python train.py --image_size=32 --translate=0.06 --encoder_norm="layernorm" --encoder_dropout=0.05 --encoder_inner_norm=false --encoder_drop_path=0.15 --encoder_depths=[3, 6, 3] --decoder_inner_norm=false --decoder_positions="learned" --init="orthogonal" --beta2=0.95 --adamw_lr_other_params=0.0022 --epochs=17.7 --final_lr_fraction=0
Rows from block 3 of the image encoder of a small image captioner, named by matrix and row number. Rows with one number belong to one neuron. Each number is 128 + 24 x the weight over its row's rms, rounded and kept within 0 to 255. All counts start at 0. Numbers have three digits each.
After each neuron's rows are labels from the 100 images, of 14848, where the neuron reaches its largest size: "patch colour" is the nearest of a few named colours to the mean colour under the peak. Only what is clearly more common there than usual is listed. The data: rendered made-up planets.
# gate: MLP gate (encoder.blocks.3.mlp.gate.weight, 256x96), inputs 0-95
# fc1: MLP up (encoder.blocks.3.mlp.fc1.weight, 256x96), inputs 0-95
# fc2: MLP down (encoder.blocks.3.mlp.fc2.weight, 96x256, transposed), outputs 0-95

gate.215:132123182126115127157124093113151085130101162154138119112170128154111086149152133153139134139119125147179133138183092137141076124182119181083129167142131148111136099121106154131142100130133139111119134143122126125084112114107110147097133129146140112136144146127114116093153076143122091162
fc1.215:123100137177100126166124093119126172113154097134096183121071136122130137128113105142153145093140081117111165106141073074143110081099156132146107108158139097099115138116116112159148129136131141092127138109124116160164163152106147120132153137125143145113126122142150126145113163129149152114
fc2.215:079103139126127120103139117138110109132147160118144169179111126151134109112111106144125110180138109145121115163128097151131118088109097149174105116112111116119141087165188135105106120195104166151131128105133119110115158156114162135133151115132098149127112109135100101141132129172079141119
patch colour: blue

gate.54:130175104081131113142100139091112122161098146108158108170182124149122097131106162128154107132132109147148114147126087155121115153110078161119140141087145150135118111117118149087124113106108121149091156137152126144142120119153138088091110128179112132147122110165116176113166106142156121134
fc1.54:068149148113078145080146092154147118144159140138106078118163124111105137146150103131132088133111133130126136157151138140109147138131108116113185134131132150129170085135133133152168142188116131118137124117101136123101097115136111162122125121097157130160167125130125081084110091116123108148
fc2.54:136118153128094165102109128140113118162144123094098108138135136121131174164121126128129155101120115131155140179132133157078104189122153090070163136157160112091083114089118174139151142120138128152137120112120107149104088120168147078145145100107110138140131118130136115117102105114130133138
patch colour: blue

gate.92:118126087102130126122107127137143138168125152122073082139145123136149136135135160153142094148129119136136139138122093156092124158114097127090148154074122119165182117120140168128158147087120150160127127141182144096103151103145103119113099105133132106194133115157138157121131124133101095104
fc1.92:127121094107160113144165123153116111119174095145096119146078163090130156108132163120089086076135129133103119087131150131085156172110141117167090130140156103136126140130117122145106130145079170116113139133125089138138108141114158148138093147128105177094152126147143128134131158152133121121
fc2.92:097131097093127086146067119102131139129114110119167127094123122145136115152158164102139132155105149103106138130137133130191137120137112181150131152112138122120133130163152106079104147144088173101111123139117145127160141138123141170129098142188135117098169144121137136107165133118154093146
patch colour: blue; green

gate.144:109141154118117129120112133113135137166100174134153133154113095168132128130132117158145104160118119179165135169142143102151082107175122132071120142089115163121124111104101153098170104121147101124122131159153144167135162141135090124104071140146140111157112108104123136127114097118164127109
fc1.144:120130164130090142104093106111137136164136126146128067109116150139102105151134119148140090123126130131132107112140098132078151117141131147154153140135134123134178070113124117137167120142139123137130192107119124132115135159163105164130101104115146104209113111142151132145111156147092157099
fc2.144:104102124099087153148168136115120200104114130123130126089166163133112148123153133110166112118145121182151106162144133167148149158113119081134141136171129132126080144130072118105140157143158104139121117108131102126104125107148156135115105106109149151145146131120162146122107155132079144126
patch colour: brown

gate.43:104123130173129088133125117122184125136142134112125187142094137111128170121139117146167113128102089164138148140120122092134156141153111150116141121114140116105090168119121150136143156104094102092126107150160095135085138140119096093105175129125102152137135105134100103114104063131131153098
fc1.43:107108136160127054135083130121157149121144142096085177128112122121139108097108103116148127142122130109146146130108119125129133143164111124114145134129155141098107171127129156150152129144104092135128117146152147122159142127130106125116215125110123156126103084133128132081109075146179105126
fc2.43:150121118156187129122168152148095097139137138127083138149126116102164100135115098158100113119108107081121130110105149089104159152102140119174110096135164123113161123152152149156117135133146128144145130104141104164148135172128152088135129133120120101160145073150129095123110120172144164149
patch colour: green

gate.41:090103135128112138127121127138118155139105134141109136120178109137074175148158102123163104161108136174132110134142125155155134138140059107091189127113147135146118144134148130147148168132133114138125090162121151134085110086112110089087161118155122130132151147114141154126117100111140084132
fc1.41:118162144113141100111108135124100133198117147103155130147203072164128088120146124130142117150130138128165121134121087137163093138119106135126178131130118131118154135138125175129160140073141097139088133147075128116115128091122134140124149133130116126155114142115126132092161093152144121132
fc2.41:151165151135171123110109152143114110130199139150125111146090117114183091155104083129104140119112108109135126134090153105099118170103111102145147114110163151118139141138116131175148133157127128158128118113127136128085150153124148106133159115147078128127144104131091159127110101149182143103
patch colour: blue

gate.148:118097171085135098132099111103140103145122163129145100115147123127095107136168128157141112158142149179151136188130108141116105121166095160053150152088152138141122118104134165141168123136117126119110174134132117120121106137130083117099109133131131139166145116132109130106156081128115127129
fc1.148:161113070151132133144155110181116147096178116147100130156106149117176152112128125130104141116153129065127119104132171135140130137089147117162126120163099112133124155143156135141061121138137168132107100141112138138123158129100185147153131116112153128082110135110141121117112143129151106121
fc2.148:089087143127094123134127092128114176135108146112151161129162093137115140132136121130159118091143142088116124131156126119193107066159150096086106157134077144131140140108157126106130150109138148124104129144112163135088128095094122129165105138156128148115118160090128082135144114133106140127
patch colour: blue

gate.32:139114130107120142137111109127126095152097161116134081146142122141123083148128120148142110136123139180139089185134115130143105144144081186098138140107155157121166054115126152111181117103138120148122134107116148123108084113140111143091091110166141108159099144117134132109129116130147116155
fc1.32:149118121145116107140137143102165170113131090135132143118072168109134122084110130115125141094156112104130121105119112122120136119139174065149117160171125108118111165099070121125097140177120161131115136141119102133117162153094158138167124130093121128130119125147146108112120137129158168076
fc2.32:152138112101095103129116096154116142121157103111118075144123103140134147135146136138096096159128147099100092107139074154140100111145104133168157143103126131154151121104192120097117114183078130104104120138097115121096122103105137162159139165156141159129130150132122077127143140136114118115
patch colour: blue

gate.63:132130111129139137115096112155138112189109149117127154131154086166146141114123115140142104151094161157144128127117135092159147117168135143049143099140167130128162136120150165131137113064155086124145123099139138129148124127121120098093132100118087127101124108113139163135123088118166161127
fc1.63:173146136105122104134146126095101120126132119112155143110166076150135087141158133125117153121121140118156140090136079140164094101120150136140083159120129140139141135160149147127089135113110125114134144105092149141165095129063113145159101120169112088095137148092099127113164126145146090147
fc2.63:135151104121178151124103154106091149140081124144145141081092100091164096097131142123125147145167114094139104138109124103145128101114209168106088111138144122121145144119135117156101119149132152102114154107133149100130152135106125113150085137112164122127127095141112159173147131122148131145
patch colour: green; brown

gate.65:124134146095125130100086142097118066156132109063097128117155076098118115130139138129137166135120121208136131171141093130138131155092115140134119121106159149116108086107149167115142146109125160130120160142092145126138100132130088109122129150181142129159132136144142144106109133140136119138
fc1.65:101144126127136123089111142154096105153116096087122186135135058111116114117103108099135184159128134143157119121122137115151112105092134094123117105132136153096113139154121158134096177088131113145162117122122168133171131140132145092121139124159110142087118132133104134144103147106181131154
fc2.65:092128121139153120117113136096110089119116167144157162151107071125164114136137123111126171146139140120148143106138115113188128050113154162176109157110112146162136109158144105138095134142122112136103107099119146116101145128090138108128115112167122124114123144113100177130152120133174115118
patch colour: blue

gate.83:109138099095094149134130093124109134136123168117059154131166118164119090157127125136159095159151140134114121154141102130155106138138081156126137150087109143136164088114163143118151152189107123103103128115161148143116090102151127148085123127166126137148120130146135114111143102106101094145
fc1.83:110159057081117143132114081136065098149135145125063138167120116116158123139130126143099106168141154155141131170141114123136168158147094154135151124115139135143168131121158162140111109083109111130114102093134179123120105126155137136133126105138111153118139128140135142143140098125156125149
fc2.83:123152140105174190110114112102085087115098111185120140141098124118159116124111155085079164122152114160117100139129131115169112153123125113124069159110130131136120120149130109100103106111108172123136154110094120152141108113109151084136106146159118154111139144158120147097130128128138149147
patch colour: blue

gate.93:128162179157083124111126132095108132152139136102139100130157102163119111168127110130146099125148155146148089093121099143189110085119095129154183119125094136101140105158130137125133157101092104118096127124103118123141111099130159143143178132135116107157138166101100139094136103151127144144
fc1.93:148160146126155130163129124078130120101112072135118145104098112105131109120088167137109157101143127130154155095115125096130157103102148137149060120164115118115092126123093128129099117110125139134145178111136106146161126191114127132174133152149114140087095119123126138143123154129143169103
fc2.93:074109127142093115152137135138147134145083083118121152114124116146094149089131167125148152123142140153109137146176133094177154080141136149129137118115067121131133142142115149112103110078113115129136116159106148144137156094095127136106144124148155165124120159151140153134164162069125148135
patch colour: blue

gate.167:138141136137099104106111135111142146126164076135108165133062148101142105098108124098101173111114095124114158113125158106115137146115213114165125120138151112124130135139134134120105090154131153096120113123139131150120147156104140137178153147111154132078126114124131124104086173135108147116
fc1.167:084116137117152140139124130127131119156106147123157089101205106153127113139139129135142131155125182138164108151159107131159110090107103159094147125129117147137145082120164159149143145110133085163125131101124140127156095118145096117091085091161129123162102121110112135144166100130128112154
fc2.167:143104107125049122119151097153151158123151115113095116108130141134126143118168127144152085164138144077132128104137121152139108141154123117179143168119119158107109121134148102102094133160092129093102117154096077127129098092128111176140161143132140133169127129124141123095127155117106102142
patch colour: grey; brown

gate.252:161194113152101134101144142133114135091129091131116156139151123121179123142100133103100161119157129096101136068095124122098129137097123099167134106135100131149131111139086116110102144160097142126142129107119086136168144124128142166185132126119132088091117108164134112158153143110125143122
fc1.252:147121105194132146156159141156143158087131113131146115142094153086146145131119124115118165108123078110061129090097158114107129136091137101163121098148131107140118134128128125134132113191136155118159111114098105126138117123099128141153141119133158102122110139187107084122129155151127145107
fc2.252:151176144122179116123127109109106084159144122122147077136082157121134112134125113143104192115127119178148120149126113092109119140088129132138129126117145111133102151143102148158122101121124142147158147104132108133172158148131155084105092133130169134129113151128095161111121109167180100114
patch colour: brown

gate.157:116103072155091108148154089164138134102171155160048166153086136067133136126133098118098113150129113131097141127132130127104161145132078126153139144139108099138155149136173122133102148160111141132138105136123133137115127149112132154113159093111099172109116140151125125138111119138126128119
fc1.157:141170123104120148130124148049126158125112106113164132146135133140155103145135124120115142076151117085153121098115155137148116124108122138134122131116096153120096155109053137090142116107124141106134142123133114113137133124141179148201108166124135091120095120134155146112156155129161148127
fc2.157:127148140138115133064141130136098169163172177101160099123154147143119132155109097138129136125124145114132132101117088145074094141118140115144165134189147142144120120103149166136166119095141121150129101121061137114135124143157158093176143128133138121134129093166130128135100140133147131140
patch colour: brown

gate.185:119119101148117094135156105160172178097117131172132114118101160132111145138110114130121076135139142079117079090126155123076140117166105159099159150168104096105139168155135095139110119147130102157144122133139125122123137120148133129146137112071088144104109141140130127143163170127122143137
fc1.185:091170102156128115114148096140149119110131109139091098131116168124102130136150141105085117094127126109128126114159159108054144152110092115122163165150105119123168125170139110137148160131117107133149149121088134156141110166143122132080107127124118121124168139123088114089169134116105112166
fc2.185:115113086135143170150105092119105136140114162121150153126155107149140135119118140142171092128132116097135110118124098132162124058158208128125115137127112130123143109149124113095142156133119133134106128158144167136095154116072145182181129130152149160109107138094129143121126123111135163127
patch colour: grey; brown

gate.99:095133135100121161154098106150137111102120109155092162131116160127131140169119122146126126150122093089168121109164116135064125102062113188105139130112139124114136110131149133137136117098133110121143151119184156138126142119176131061143127115145127157152105115125143132160142129103095119114
fc1.99:118133134153104074168121119161156079125131145154121148078152146130143131146141128143126107134140178111124125143156149145117122079096107179092133117148121117158129125137118103158116113164127144158139115115140143129187089114112101153087124115134135100108129173120115115146136086106131067151
fc2.99:152131147144142126129122134122158120096121123186131086148083132113103156119072177138114112080161117151105077135146152135082141115140136114144117119106091129123137157111121122162142131085104158156166164121160139127100126128145168123152132134138094126153098147101127129142078130168114107135
patch colour: brown; grey

gate.104:141182099094135149107129105106092097122117132101127123127175105117123108115135125159139141133134148166139103164145091129154084136085135116097165110121119160143115111109149162134135153109132100155129107125122134114155092079129153104113134106181105116154100139135113136145085119129188080143
fc1.104:140111125127100117126141106176142141092189135144100092119112170113149119113119118098134149118131096106103132115134134129119137165156187134164093165096132092122162156125137095118135092162117176112112158124165110124105150145131134176117123157083127126160151103117156138097100105110121116114
fc2.104:161167160111060123145114101150136165120120072108123112126125164130068162123136169152140069122147168163148115182161103129098141136156128122123138128100111121134092133107148131113117134155111115128125150170102103137151128111107102125140154138110107156137106152120137089117129142115098125137
patch colour: brown

gate.191:153167151150146141138100154116106143112079136106120170119147098166102075099146123116140107132121161155175122154137112087163094117136126125139082119108073129155102151143095144122097135161109144113120162106128117137185107139087128104124129121153130147105121141107082113139128116148157109126
fc1.191:128132134099143174143091104130110148123120099120132141144159037167146135109131134127126153140151147168166116147145142104139103119153110139135129132105140147104136159134107139130083139124162129133102115156092149157155139136085116101135114119147129157065111120106076129147092115111173117135
fc2.191:100135131088163132126090128130111117134129116124144114140111105151153091158094168134116204155107113142103135112131078103121083145146150167148145134107125100130105096150088124136115129130125172138148113125095151137128135119096111105127139148169119139140135139131124150139174145139173067170
patch colour: grey

gate.38:116135161103119114133145091079178100137135140185115096104133167135132120175116113158149130136130118146118140165154111116103124131136078169121145127094134138108133100101146139134180118156121125089113144106136128128084122102164110144124159133138164107168110158137149122102129069134104119158
fc1.38:108120153140131110120144143144138123111148084159133158123086179090137171115116134084111147116122111104104093122132166107122124134112172094128131096166110104088124166132154077142083134105129171100147096147118100126094158141129159127168152147114128173116116128122130126131113171146145139144
fc2.38:135159098138130084128112131118156126098131099098162199128111133130155070114134106150127124131138113087164140105119143082176136124155100184110113163102126136140140126140149106105118104196109108124114136139126162101106164146095133152117133127158126093131105148144133128118146102134124106146
patch colour: blue

gate.40:139082165088143150110105120096140101124100154121139072113150147127108119150132139158135093130118121174131150127138107114121121125162091172060128150102128148109115086094160140115157124118116135142140195122143110111116146115135110137123098141154126145193138120138163137126133135120082146134
fc1.40:141123171095146122124090132114168107155079159131154088089161121119081102145136149133132122139146112167143128134141092112142156127188100138091110137095139127116109109137124128117195117120132140137148164110125122096144125147144077113088117130135120124190142125167140132154149117120116153140
fc2.40:171196128141170149121109129082145082122143125136106121113101132088125096089127100139115117138136101155121125129130133115071165186125125122159132086124131122147144113159134144112114121174121094115148144128109110132144150156115093127106125138120139106140116102163131195129106147158164125114
patch colour: blue

gate.168:101152123118147136126109114119111121141122166109124117108171099135110059131119117160130127149134143150146106145170082166102119172096119181114143124115179137124144117146114122097183138123111091155111143113118146111166093110169097117102097114153100134151175134139106136117115117134149097134
fc1.168:105145155119152149117089097107106119111098167120204127123164109155123118126139134090130106173129136130143113147128132132162162144139122114109181131094133157150173101094121143121139127101154084119139118114177145102062133126122126129118130109143112115162154141092128146113131085115110136157
fc2.168:121121139161134116105128111078110131095168143114125162125099138108113159152118160142111187097107108140114146096119145117101095190090101133100120122126157151125120115130099132148168150106105149146140157104129143146118121147139133155156119102140117128109134113164106123096091098150206126150
patch colour: blue

gate.64:116109143136130108122098114076142093144114160126145129127154134137094098187132147126140120129145152145152100128151084137086095110116095163121133151104117154119128088151151131111175155076139122152095157101102098122144096110155110134137150113125138142195149126126116131147172140117096117163
fc1.64:109130092101143116136122172145133127185101114115114156150068113108143115118119143151109175121102127099149125121093156137090118165137177100139116103152116122132116167123124112128113105124118158107151134161093129141139170157141119133148148141132104149067119128148114112122101159130195125094
fc2.64:125120132135096145114139107115101138133138170101134094115150116116122158135130155074153093129137128094107115147138103145153102146162079132173178157120140170101147147141191105104108143158117105112115099141099127149112149083141144160187111130153115112133138167130158134118111118153110153128
patch colour: blue

gate.177:146145172132117115126115122094121136144107121101125135111188111158101052162114129114149137124142160105151084118144068135157076092121126117117142146107104143132140084148106130128136145070137123155112137087084135109150100121117126139141112147158130119150135144135135129117176143131125086145
fc1.177:099109148112100152119123109168131134136112158119175122119194127167104124156129107139149097144095132115137107146152141145177135091126120099077171110120128136137146112138144142138154149075146078128121089112156148142125123108124124138051099107129120121147158131085128137150129111112110126139
fc2.177:145159106134180098106086121144130124136155145173188113127102146121114115152107107125087126110116118126128134119094149120087125142100158151122137113125138130140125155132134106149187120142122139126116127088140152143126156165176167112149073141125152092099140096092081144127154109118154120095
patch colour: blue

gate.218:115129117143146146139136122136086145114148109102126087128081125092111109121117135092081182135111110129109139086112141129112138165065168111140130112151187099130147103149114124134102124106068129115119113155171153151115152148147156126153136125120141127117185103115120119099086149129122115141
fc1.218:117140148141105112120088115109179122103099175138136119112153138181091117138111141156169098112127135142128125149136113138123132109160091163100147145114109144102130112135145151115191159108136090145131133091140097125127111096153130107099129130114127109175104094171139136163131111103100107185
fc2.218:072101115076120120108130142119115156126135105101101131077093099127166113151165173100128165126145120098160153142133114104158070129129141136143131163146118124106105103113142132071118144147101161084104126135086140109114142109131135153173106142142136133096160162134137120117139143096136124118
patch colour: brown; grey

gate.36:114095107120152142129100137126079167143143167141130172185134107167130119143141101114125121130135112130170114146114131114134109107129125140078120098126153121141143143122188106152108124165132085147113151130111114126138089144078137131127097111161073144116096079144132130123128118163151110174
fc1.36:110085109114168101157118133089090150158134161155143131151138146139142108120135115119107135149154176106165097171135124149125116130115116134069136117151140105158163168142172136132088094140123099150099147114160093133139097136117107104113108088144082130141133113133111157091139097155153115137
fc2.36:143147122142149139152141113106091114110078129154157092131120116142148094134103181130075144138127119117085089103136113120147097080074136150143124139119086145157198127132133127139119117141064117139116133122149146126154172100107153145127081129139139095121164144118138130141144125144139116128
patch colour: brown

gate.136:164093154098132163156146171115090097178154111137157111155140158108134122140127134105145140110144098131139121148056085144149086142126134112161097147150123141106104112118116129123136124109122142132131142117092099131101108106098136120157134185157140120173133144132111088080113149160112138127
fc1.136:125116140146116071124117108146176112102170099104137142080117136112113142140120166108117104103156097122109120101132141153119126079094117088128148141150119105096099130171127099144118167101113175150151131123098130114163131141117095163110150114086152094116127151141093138097160166111112124135
fc2.136:130137162144074130116118097113127090155154129100094111162154122179098136139103103145157117112135143174163127138119114147125124144104098096116175169164112141125077090123154155136150162102129120124120123136055121119132121125116131129159178127148134124140132166135144127090107130130165124125
patch colour: brown

gate.135:121186126159105108124120123103147129097104091100088190143114135117108130125135127147112127117147121159152157137174112111135192101119103150153156143175128142097084143141128123116093142117086126100126140141105144149127130141123104171120182135128106113085153140138088135166129102111134142115
fc1.135:134154124162151132130140148082160133113111106093183156110112111159104109108099131138142169131141146114157119112149116121134125110121110159121116135171125138090112157136121124127078126120113107148101127083134124142121145192142108120096134100119081092081116150094097114160161135137140176158
fc2.135:113144110097157131137110149122104169138106142118170153113109107125125161123118113130139141134148121128148122161147121121181131086143082138101083166071131131171148110129135108112111118080142141130098141136144156117121131114082108107093056148147120156098146124110101142126188131132122130108
patch colour: grey

gate.169:091110119093134135126095117158104124164126157114143136125171113158101155137147111121166096129106153158108114158129113166171114148157093097067171128138155134143116159136157144150130137127145079157107093126124156114091110088140131093076131126131116111140157164109141149123148108132128103138
fc1.169:129141167111124107123122130097107133155103148121172127122195104190112081115147106130155109145138148146176104107138076138170090086127126130105165161104124145107144141120134145125131144095125090131088136150092150101116117098123149113126139114153114105136122158099144141111158135153161114147
fc2.169:149152148148164129108088125112140076154144141138152106136093103105169103116127098166062115123111119112149139149123140137048139170130135129160109118127160142129173147119135107133155094156124108132152134142124119119100135164123091134110113145122122116123095119108122148133104121151177136077
patch colour: brown

gate.57:106144155101136102157153102127147127126112140157079097145137154137117131139120155157157133138145106165147140161129101124128150156137034165129166157097128121141154114109124176133131155102144114157116123098180133101095148115133101109111149130139115119174122118146147117118118070132130110131
fc1.57:118104122095147178122120147128084209083137123098127149155110131111122136141116140132121107097166133085118128119116133090109118104137129116165113095118085129109147141124143120129089130154174130137147167134123136102149143165106188117166115150148133121132093134123131114168137161128106142088
fc2.57:071115093085169128145154123126100135161086134158136125144146083128144100086149122133078123144142134090125145116149087117141141157130123175126101135109132120128166143148147094112090141154110111100095112141170119108098182108127086120115110145132126145121167130147109151130150133158148143107
patch colour: blue; green

gate.201:095148150084110117115099119122106121171080126123115097109184089132106123161126121140162102152108144162158117165149082161112138148115076142097155121088148152145137102136116172158172169101125131130106143105136148114134132144148097108111115113151109120169143122133127124158130093123139106129
fc1.201:120170136074130096127154128095134119168140141137164088086163165171090101127116181119154128151134144155141114148146123129111097131138090180079152143124156167141140092146110131125106124143109113154124136144121131103118077099136119134118104126120122134143130112103132185085125112126107113140
fc2.201:121119130157143148156115138119133100119152108094143083092144134134121155182122148116148167096120146113119141162127121105077138140111157146083149126140146139110060149119096153138135156076122188123115142115171126155137082089156126124121111094116099092126120119117130154116112109123127104146
patch colour: blue

gate.184:096190138126147089091084162128174105143108062130151150114140124139128128113126122160122109111097122141155158140126132152156142133119119117113143150140141164130095131165116145136084129100145075139152127114115165125152122179157086082100145116124112120116131143167129141115115144146155153105
fc1.184:139088138119118158141109101149111155085154149131134134107136124125106137176139087142117107126119127149140126122137146157173129107154164145110072145157117119134114119122093100120135083157184135142163151111137121125141150134097149159138113178112139125122111096073138070171169143134114117141
fc2.184:131099136152094115136131119144181165104113136126123110146125135127140152158137136105147130127139138102129122124137130148157113125129061153146202158121145100098064123128114131108166161172134147102105106138135101136123179123146129214130144143135100096127131129145131123133125101121126099153
patch colour: grey

gate.230:107131094164136142118141128149109125138119127113108166176136116147136160148121117127127179130094105070135157109098161104126120164115115110128152101159131113091119155160107144115113127061152107116152084128124156153115140106164148127141129110121121162082113083153162174131110122101158131117
fc1.230:139116143134120118109112134124129116144124115135140172074089114110101097098114169111122125164138108131144153139129071120104119097200136151139106178124134173138132111118134137084167155167113140126076147155131137135111142110111137163097169120159153116121140134117102118108131117149172150104
fc2.230:126134129145167112090089120085155124128156131144138166149122133147120077114115098114121108085111098116096114117089109102148102114160111145110113124120095137137148169125178130152156074107143129129111085120118185103100121174124121096133135105131146126115110128166096103127141109142143165093
patch colour: grey

gate.145:123117160132118123143101133106123140161120171140153117152202111147128107150134133113194113111099124165160114157112094129142106149147110153100156125107153157118136108120126163121183119116145094136097150146131122124109135097125110131107116129140128106196116118152153120057120109129150134110
fc1.145:162112099133138177165145133128099137062116123147127114121092155115165105128122127131087173115158109130126108114119128114122099138115176126141061128138127132139121145105101125116108097137115153120103162142133109120136141117092155127217097146126143130122104127120174121109103166139144144122
fc2.145:093129115087111123159121139118145151092098104135131163067105118155131119118142166168132126159114124119112140126130139107169149071142127177123094137101095132123155146133134109076078104142096143090110154160131128135134134111110107173092090164125122136106146140140131149127158123103094112132
patch colour: green

gate.68:091135104123148097130096152158125171177135107087115132134136092113121109126153151147125090152112161144153159168119104179133140150126143115120118124097147158120135132144087173128121152101151120123112074160103170136092138101115103103114126114139100089121164152120113113130106125141164121079
fc1.68:139132156130113147132148120117124164080145122151114092101094162090109125111097122107153117098137107121079108121125130101161122120117105116155133179161128104118130095125092102106127116159086146175140164117120084135134120167133143170141116130103115131127117094148132104129127122115077141200
fc2.68:111140142106081139141109113124136170124122159102168071098140165135108176133150158118135107109121146170140150197163111158155107128146108104123148172119121133132062117091098129102167143139123164118130124163129115114128089118154116144130117123130134108141147158121101104126136136117107132161
patch colour: grey; green

gate.165:105137162089151129120102096129115129164118150134128117117176115175125104131133128110162094165099144146143104139142107131142109114139114139086122109091160160108174061140148148099158165091126120142125125096118163115125084127163109134099112146157125123172141129128146144115169088146144121152
fc1.165:152134114141135114133160149140130152124166075143132121142069165097147145089114135130093155098126103121104135104121153127096119163114154117160111128155121121135105160131107125158079124163109177146126134141122075131142137137109168109189164145089134149104111130145125085106102146141147118114
fc2.165:120120151137082096129132119166143156117145135095175102117150139157106134126143123129134076124120132104156096116177125128127128116127134078110185153148103135125107116122180124112137145171120116155098121148099139124162092110094141132145206103159114111163099151139125114116138130116119147160
patch colour: blue

gate.155:090137108157107090098124123147151154144117119126099164129118132102097194145125102134135096143092136119121121135136132149142191158124055136114181135163129127123123169155125168123108169116112111145111088131121144150083135131141120119095170135092097151122139144142111122141155111124126130124
fc1.155:119119107118145128136144134142167113088149116116119149126105162083112172120114127135118126110139132146091116101135161140090176123110115136105099110158139126122124129128115119144083125138128142097140129115142116128128080167152090095111146146080105167097119128131113101226145157118088138139
fc2.155:105125132103115153177110100129147145104091140107138153094108122145108142111127158134135150165137125153137117130161119122182142068148115156143111146092088124100112098119112123119093143155111132095133142132155115139107140097103104172107092127106113114118127159118107148108182101086068109117
patch colour: grey; pink

gate.211:147145160100118143105130111103117111149096162103090093120165095132113096140132133136139089132134146181126129133136071132133098130157099166113118139085126137128169069116117150114181145178110145117113167126145144135139112110133110141104130138176152112192120115139135135106138106107116123128
fc1.211:130143155080118113120123100090113124159107160126109082096161142126094120119128143135148116129131147192132128125148083123137097153151070185108129160100130139133152093101126150129166126138123133103115174138158139142119104139110091128083127149149137122181113120098151138104144097136118106142
fc2.211:156160126138121125145145137111131066122150111127129119085091182093099145153143143153145115147120129200131141145116153107069158156096098172177139112160179122125105136161118144148141126151114128123115148115126106114173136131140123136099126134128119126131118120171136165115117138132174136137
patch colour: blue

gate.91:116136107131123103132133102158162154115161118134120161128090127105109225123124118149103112136130139150094136145163142130109192124128071140127142167155107125146148143134145111123096154124109129136152098134137134148111113159147092131105156118096109162096140169110109112146149109135081131145
fc1.91:126125135108133137131103168113091122134116139117176114130154128141159068137144137131118158103128104101149155156103123153133081104120186110096120135113151124141111108111085133112177098147141155136129157121128147109156140094130133123160096134165140094153123078126150107071121129136174092137
fc2.91:155130140171141089084128133139125143155172165131149081149137162116116096126111094117097124094116126110121111129089102158105106148126143114128157100144158129133132136105146147139150149092155103150121083104108117134121122144176181092166180115129155121134119120143094122161102121144148174136
patch colour: brown

gate.78:111175129139128144152147131107120171077132168137206076108133124130142119106140108094109157129102103125128127089123150108113106127109158118102165086157146118100165117154091096130118100124145130097155120135129134117120148128092168171166106100113155111142138110101149157109116122129131113123
fc1.78:136176102134141124135157151136161106111136109102124169137087141120137171133116097147120099110108099153108125102120163127146176145099083135167108096165142145109112144141106099133086159117104122131152102117142131146124105168110139107110159123116079155112124145117060121163130111129133170141
fc2.78:110092121157122135118152116145114113137146145136097123168180128138121141126077138119116114100160130095073127096143088137128159133071142090156151130160144125118090115137121152165118140141146126136128120090133102132163127127152115125141130129130128103134148048193158138127090125138155117139
patch colour: brown; grey